A small self-supervised image encoder, trained from scratch: 2.28M parameters.
Rows from block 4, named by matrix and row number. Each number is 128 + 24 x the weight over its row's rms, rounded and kept within 0 to 255. All counts start at 0. Numbers have three digits each. After the name is the row's rms in percent of the matrix's.
# pw: pointwise conv (model.blocks.4.pw.weight, 192x192x1x1), inputs 0-191
pw.90 108:124106152140146111107187142114124077177114177137127139064171109134116184147103099160160115127135119104132109133121122089159150126128076125126149166155128159096138121174124211130130122133137122139131123114140100146176141140129093132134112078092130100133149130109125117096108144114129099141128135111177114111118165080147129191117125125136135088126133125121114123141133164159130085132133124154132107166145099153128092136138115121095141166114164112127172131094077131112155113105141116115127081118108147125128123130090123146133112125116098125143107142149157131146120173144131146136
pw.91 094:098154070162124078089137122101127138109153126138109098119126134148130115120065151086113150177110122110137109133124091175112082117117108162148122109115086141173086155137127150105111146120153125121158108141113136122128161083123148127113132100141135161136127140122138143119103163169142188106129131157081111108133087127125114125139110114099120095127121086103098146157116091100127134131105141137095126159111086157140151197134153136115156109190135109136185111139124143120125102166126140136122086079109126146123147115128105121135125094094105127132118141135131104165094131115121116109
pw.92 099:162133126132148160146142146126129133121109096169110097077130148135153139093128147148112113121094111088140150117123160090113169148170097168191099189163131148122118105117122145126165094122128110129146123148117078134099128127136115087135134175116133144141129088140138116138162168114129105122128126146118143088132170127127088157128133131117121089120084103142097131099122081102141103139172112109147171151166109084124114088135117141124143135110121137155108137119099160135131148127154109149117157106105124107108133110109116121085119190178113147122133113144150111175149128138106158078
pw.93 109:110109134119113122123099179155118089135172158108143125143133074103114182137142146137146118121164107120133143155134121166132128109124111098124090150114142130050127127129116134112110064106133106133179125179137128120124168189115104128125155150067150112107135100080116128113142127105136112131092085125150122139098146119129110106123098136154107082120107116120176138108147154122188160147134140113162139137120112159113114118099158141162194119135156088135114116127147105112135137103131146097141146110113094122173140116102135145122107101123147113113140146139123125126120133152092079106
pw.94 106:118137114086091122140109147132108137090102110120083115118123108159122070132117127126116128166132115111149132118132131133150111138134089143128136077124124162115142142152123139181108132111157111087167148201133121151136142131162143155149116088131107156127113116126126147117127176132160073135133158133125132147038124125130089097083135133119119132096140109127149135150116119123127148121159105150104136104117141114187134111130127115115134140143151164123124132129127098123118108135054114147044177127141132123111134100125106064128134120106109113131114152129156112157151117141086101107
pw.95 084:117143107124133141084084152117118150144151107125116091100134135144125124119123127085123138114128130132143105157116119111112051177097099112124139137145131136109122151130125101103157133123133132128145142114149126105124106122120143124065145157102159134119124129159128117142030144084149129120083135134138124156144146107112139155124114126089141128122100104088122153124123119143117111150132104120141075155151129141128140128124128111158145144090201116169137142124152140120154112149136121117130126224066135112132125132128116097136119157167143149119127145128118139134145135027141127122
pw.96 093:089148126106104118131107113112122129135141036109117189127114144166114144152111124133122141108154117113093159149093148123155126127155167128089113126119161134138204120136154137126110098140145141083128161120152107105121097127128092147152111139098140136135158120130120143158111159086132100101117128116135138133114098146111118113116138107136125149147119133132100145116132109155151156130180142091106118150102130120088128127136134110149103120104114129155087087081102141135192133096086125130150131140121138141128109096139186136136211146125155100085123159149133140080141121136143152109
pw.97 111:151160081133103120137171103140115098104161094107152113155074113121160160166142098077123115172118135149120118139144119167129111121105109085158126139086173133150108147138183107128120129097144131160169099150122119109125141126158126141121095106130122118126118140122122128146164153142079138136164129147116126132103090162088110109126123139102104098109105125118124145102127093131134130123113139137127140120118147100157146135142095138120127145149127131112118132117115096194105152127158116159111131235166124095098147162106117165111122151126140089122102171132129145142153123174113109152
pw.98 096:175134140132159168145136122125145140123108092102133085133130177121116141152136143156092104148147144149094103066085123200145147132159155149171155094151141113105114134115100172112104180109132135144153131133119140119105128129159131121130123090121109138141125139124171123125141098104094121110107110117168117133107116079134124150093157119141126144184138127124112095146096124136088103130134133163136156069140113117105168144127114132141130128151104071122145119141130123129097107094177133113099083123093147118100137155149112168167136152138125157091114156159141116124137164137138095161
pw.99 097:130144143132175121143143107118127132120126175130094074099118089113156117100150149119133124120153122168137116147130131148125143104089084127126179132107161071124139095082115116132091145091129120076119155136124148139149113151154085095106122078089129124135093119123122129130149165131145097128126110137143136125140119093089084084117170100128092138153157133112174208136117100150096122092141115087147114143154185119124112132119108115151137137142117106133152126110151119130129117170123107110085175159150149127146121068117087120116101123111135135131105098132151136123145114135145141131
pw.100 100:157126088170148111147124200111127112100169126160146093163082163119150105138205135113125117141138170152145112115140125129124141148126133113099117111159154130159099129115087142085151118115100135096138120101114154111138123108144158163150091130101114109115103149153127122123162140103131136129142148128121069149128120128163085147139156142142112133116121166116116083146103108118184127128141139124122148121165178099126160138124153125161152167146121116144130131094090126129089105155139159148079113126106114122173100109093081122130131117125139100120120141121099136097143123153163089171
pw.101 099:144122123099150121134109122117132064145149155137132085119119092140125162143119146119153125163185112124104140155135119114127101121067127089130127095108133139157126141103103127204127124139117196107133146160149139123161158120120118150140094103139106134144122145175147094163080124127113118149143154108115086084145100107120131113142104091124144126152148111116114102122103090118107171124138156151088157139140086135132146157133145176128134121099108116062127071093074087130114149103125140144147121114127143135140141137161127150148141132097128128137091137136145115160081134131161121122
pw.102 095:146114135100144188066131117061117104136087099171132092135125136072112111106066114156094115131127112127155116135120129108123144112128143121105153131165124131150147113109092132160115100183116118126170106145139112126133115124131122040160130111135144128121121133105119130100133134113149117156134133136139178133147134112160114149141130127134171105137135115106119118157107140142122113152106105123114115149246113110125146116130119111099134136093118122120152107119119148092105119077121100148152156120112102154143132134161107117105171143146099108117166154139116098127117105132135118123
pw.103 096:173113069139153149163159099132117135095136084131085079159133123121154118123113129098102053134166115103124139162112173130138186135155089144122134157112121128137063131141135138152096068150091154126115127125091107140144068107099125107141148116081119184145118125120073156140167144155129102122144144105121126100167141109130097123121124111143098114125101128111124131132113118126133100126135120129121135194123116086116168146165148103169140133147157121099134116131159125138148137148146110118114111133095130137134148113103093115118142144133134114118129112105177130136136108154134130108
pw.104 113:109073089088116127126179095112140113127169171160121131115189090135129116161143140088126121139172156155152106092106144099148181141099079088115122089129144134061098107097071094084148101107128116179092147134116125110094137144132136139115158088124136113128142156103103165154158149148156109114094153122111094151132171096113128140134130117141112135088127149137145115129142139142130091133138101142109150116132096130128118114106120064103150156123123180110109101126106089099140141107099126123145122131152120115133125114124141142132098127128114117116099136118112123145130120115111109102
pw.105 086:111128103111084124140137171157124115095131112117130131114111110116134137136120132124133140116119073123117098176156120085129125107126090107067118121136157141165139125134130106141130130154137146139203144116206100129111171080127140147121113136135137122107085124109109157088123147145117143114124150132074132145110146140142130158126137104129145128143133120178115094126119111132099137121116138163135141141214137120122131136138138126138123080119111142141106169127137112142152115074126097139158061104103099108135131145085121120135100135102062091070111144126128122134129136144136157163
pw.106 101:118126150142149142136126108101098089134163095132144082098093110141143132142127091111127130125074126121107111097121126127094143145103134127118158182136187122097118130152078142178132130138125102161104157157141115135148103143124107135089133094099135120085129087108119162132116124144138126161117099105119103142121134092139076128090165102189125049095126123127107164136150082130155127124134125134141132189131111108114156128117103162096114106120112095139123130150142086099083117119099141090139127127122077107136082152152122154116124145130131113117136103163119112145100092128123113123
pw.107 094:137119127097102077107099140146140155103118152114092085127151125068144101093109085108158125138123113136131105166126177111099128126135102136113130131094113136118131132136119117140131088159130055066153105107119163159114173159144105104120128122115120137133158141101132155132119118127116143124126129155127118135154146129129123132135142118134160161111119116073137136151138090120148138140109124122138111090114106098132142179134105103130156135111104156103114127112101106109126141181137124135153161097156163137177136164150115081144118105133129164132155141119160146093076171122188181091
pw.108 111:128160120097116146101142062125116134162116192132099084078125064114149082125084120104168119103119108066109148101132142137111161114114120125146141147126107116122094176134144119109154124169154150139141137148150071111159158150093120095148135124114113168105137160137145115128166146107130184161113113101128125107125143145076155120128065112119180146120111137100137129122129141143143129124129125182102133121140135136091124148093124112103136172112160134121111121098119089130110112116132145094126118171136111115129129100130111162162139136126090127112120108152131139154106127145097137128
pw.109 101:088132122136083130124127204090122106140109119111124120098156119127129095128095149122105134151090154141120108138125161083125133103119143147112102154166134123139157167146125111138070129183120114129103124080115131111097163077135147126094148151124149171103121115157121121079119148180133108106131158158133108111180121097126120172152162119138145127127153109149115120109106125127134087147134107199110121121134114103130197124156122101110132117130127127106132122126124133131155111098111143119062124123102126103136136120147128183141135179126123131120137171153162142135142142147083135147
pw.110 096:105142140124096129100107139093161083141151072106134112133101086145144094111139153114141088148153183152127129094121156178152129133133130130101160094167128071138151122151100153164156179085148123127159156106156113143134126110096101095156123137126076090124122160107147111159139062128111146138119140107098147125138105171125080115079125110155099133125141090114152128137117102133089147133114155118144128127149106088139112114146131129116146110100159139126126161148122105125092111143099146118156121136115116111152131138092174167149127126123132152131111152175117142107136131137140102080
pw.111 092:093144110158128138130117120116142135095129171103139083078100112150122129138103116141131096182137155144115092120098160122174123141110139145164096141149104173118113131122111160109147128134106116117098113096117129085117124147121153148133114112126132166093134095125110138071146149127171089109140154151166138137183121090111159086103137156123093104156154108068112111142117112122144153072118122182129106162124100090120127113122131137123130129131138118095125150120129146126147141137147139103121095143145131120105201146107162135099137158110191086115115134145139134111157144142170144114
pw.112 096:139134106079073177128136097143115123113121136149082099122110077126134129121143139135084123151106124158118104119131133143185134125141191109159154190158143101104141137094092158134090116097131174118127133132109101145085126118120133150153137144112116106130144142120137134126115148167117152159106100146177147098139112118115113127088153124125131077145110120127104142142152102147135145102134076119146126085163158107134165126133089119090120101159123109136086109135134123137135105127117133127170123095125148121116124109133097123101116132123164143083104109159135157121116051106110128076
pw.113 102:161144116100163128126112150118105125165127094132155095098157097127135138125117139091145085131085111145144117115146132101130111148114120188136115139111127105197114148114151126103121130122151098121131159114135103147122136112157156133111164114114122170129115115105148137119130136170165125124118137136128142148099120128132121098146140104131104157146155115090109130152129175125110138075112093170121127174135155154107137155173149127066133223132124133137138115112175138126110131192129103144155102122131149114114096126121124081165146143083122182124128127130158190150143114128132120136
pw.114 090:124115132155144149126120105103077112130128107097078098099147111159136114130145118126139181095139134094127109141158112089078119155085073105128164100141120111094117100143107128139070100085145140135126131166199112155143121145140118140132125105091138106110124144136136114121138125145115096121142134089115140126120107089134143146053132147146099147148151116114106185127124108156112126108122119161170126147159106096154076170120121120103147163133132115143183150117128118138118105121113116097103115114130129126109146171124103143155100120112112123109139144116129097059139146103104115101
pw.115 105:066118152166132127130102075133119093081142141123139147150126089125119119150158133129145118199150151097105131147122085097096110131148134128173101132092131185153171098158138161083124128084114140149092098132125133082109149118117162160140118132132123126123098127074089126092142131117155110171172139141158149138142112115127164098105131133104147125120144124099131148100144145142099150152131165112152109143099122101145143126121106141158150130147128129138123136107103132119135131133128125130143153120147136139061146127094167097159116148135129148134140082164082145122106075138129093112
pw.116 103:094122164143120093123115131122148165123141120201124067096147108112114150160082120185148135146161137151147118170110128107123103112175159111127110083173130136141136081136198127153147107136128145188147137136137127118094130092158195103155128141165121166148143123128105124103107119121126170106169137148159125125150117087133165139139141123145145125113143140133122150124106146151166095113139120134111136136148108091109161133139136135138129100132146124151135135131157210139133138145100131130160103132130149117139129128152101133123140146129115137138131166127160102092129150144181103119
pw.117 101:112178077154156112158125130130145127102117137128073166164141176105156105134144097103133074146120136128110121142132201127139160121116123130141132134119076127130089147105119100126122096099129140103109102138096157127127135114103126109083148156112084173111126086118120140159114108123097154138136130124081114131177125141133141156109128110107111102139098135162122143149131100152140152148137142149116132139112113103136058107121099116188126154135115140101112132163110123151082112121132142170083115141134152142132118098125120135124141190111081111112109122123151119075142113103110165143
pw.118 094:089099099170113152118127141107133125126136156165160119134121149071122106098135159141160138142122131150133106143103135142137119115174130143039157110149131152147145147140115113165127114180134146111152105152177116077120137122083135147171111097147158155097119140160121120095143126181123121124129138119129125107114104098155144117127118108139173111123152105096144118122102173126121096174149121106109132116126113094140134113100123168076146116093127129100113140122137127122150116069143123133154120139111094130101141149114137172107142153130106143099127154155097112144110194117152109077
pw.119 101:117120158144093149124151117129107095175138133104113068121136102115135144131143103155162164143153090118112159117123106106100098135099172082119134114118122157133104157096161124166164158117083119146148168166152123111141103113079139113113087134112106107112115103125129154108134093124058096115120140170146136157133135097110119093177124147105154141138117105133145073170124098144088105131142119171137122120145131117157147139154080111126124173136146118127181105134146146155134154111135127144130120144135127111145121122113167165079142142131116125094160128122161139103129084156108157122
pw.120 107:111118149106128138111123050164122111085138098111128157089141120153106105116092101110110111104108153147140112118105119160137092122142129138119142106153112094175115128137136133120119068123128117120110146165108133146130139134113145236103119117121156136086157178130157121185107129158154130138128124132124149172117106100119145162126088128130130109131113106122132169149106118152144140129098117162085108143048137122117125148134114110114098140152138099153149114136116116082123109163131137159139116125144118126100127155138120101107158148104120133138135072157103168127136146132123111163
pw.121 100:135136090136111153135113136106112136097161153138130134122128127097103129171144097145151119148139155094123132104067150125120156119120071111114149150147147125132091128141126106132111042129142135130120163108110120129116112118103100094130122173162120152129114092136155145134130136149121137161158149141124125125103100024122145102095111141128104159128112139139103136126116137128122157109120129126129105140155101107137162152134109114127149138162162136147131080118160106158128117078162159145164116156150114094068128110172109122130136147152133194085165118155120145144148151151105123110
pw.122 106:166127128128105150163113113181129111146129137127137084156148132091171129145143123143204142125160141113104113177116129126121142119098131110139130137155137085131156104121121105165126113107169107100181146106157148116131145135129128150133128153113143121062112116187147138119156116100119125080114101116153152071144141101118110114137112117131133076119128099110123143130145109083156084154126143093181177106125131163120106142142122173111171150157150125160124088127110109182145114128148141116111154132125097133124135102132098135127108124152141129115162173120137152102111166141167122133
pw.123 095:146116178185168132154114096106135164148146147182109135113145132109112176107165116143153124088112173120166134075089117112102144128108151123133127087114110163123139087133130096113142111137144145144133104127136091095128090119111152140091079113179115097112120102112118083147099118125141182165136143094114127104119130159140170111124123147123119121114121157087126117120104156110107108128157097121110151107133108130145131124156167138111165140133097131165123095130147161085159078115103131110151139136135121114144130147119140110114078124141115148156183121161120092139157102106160145138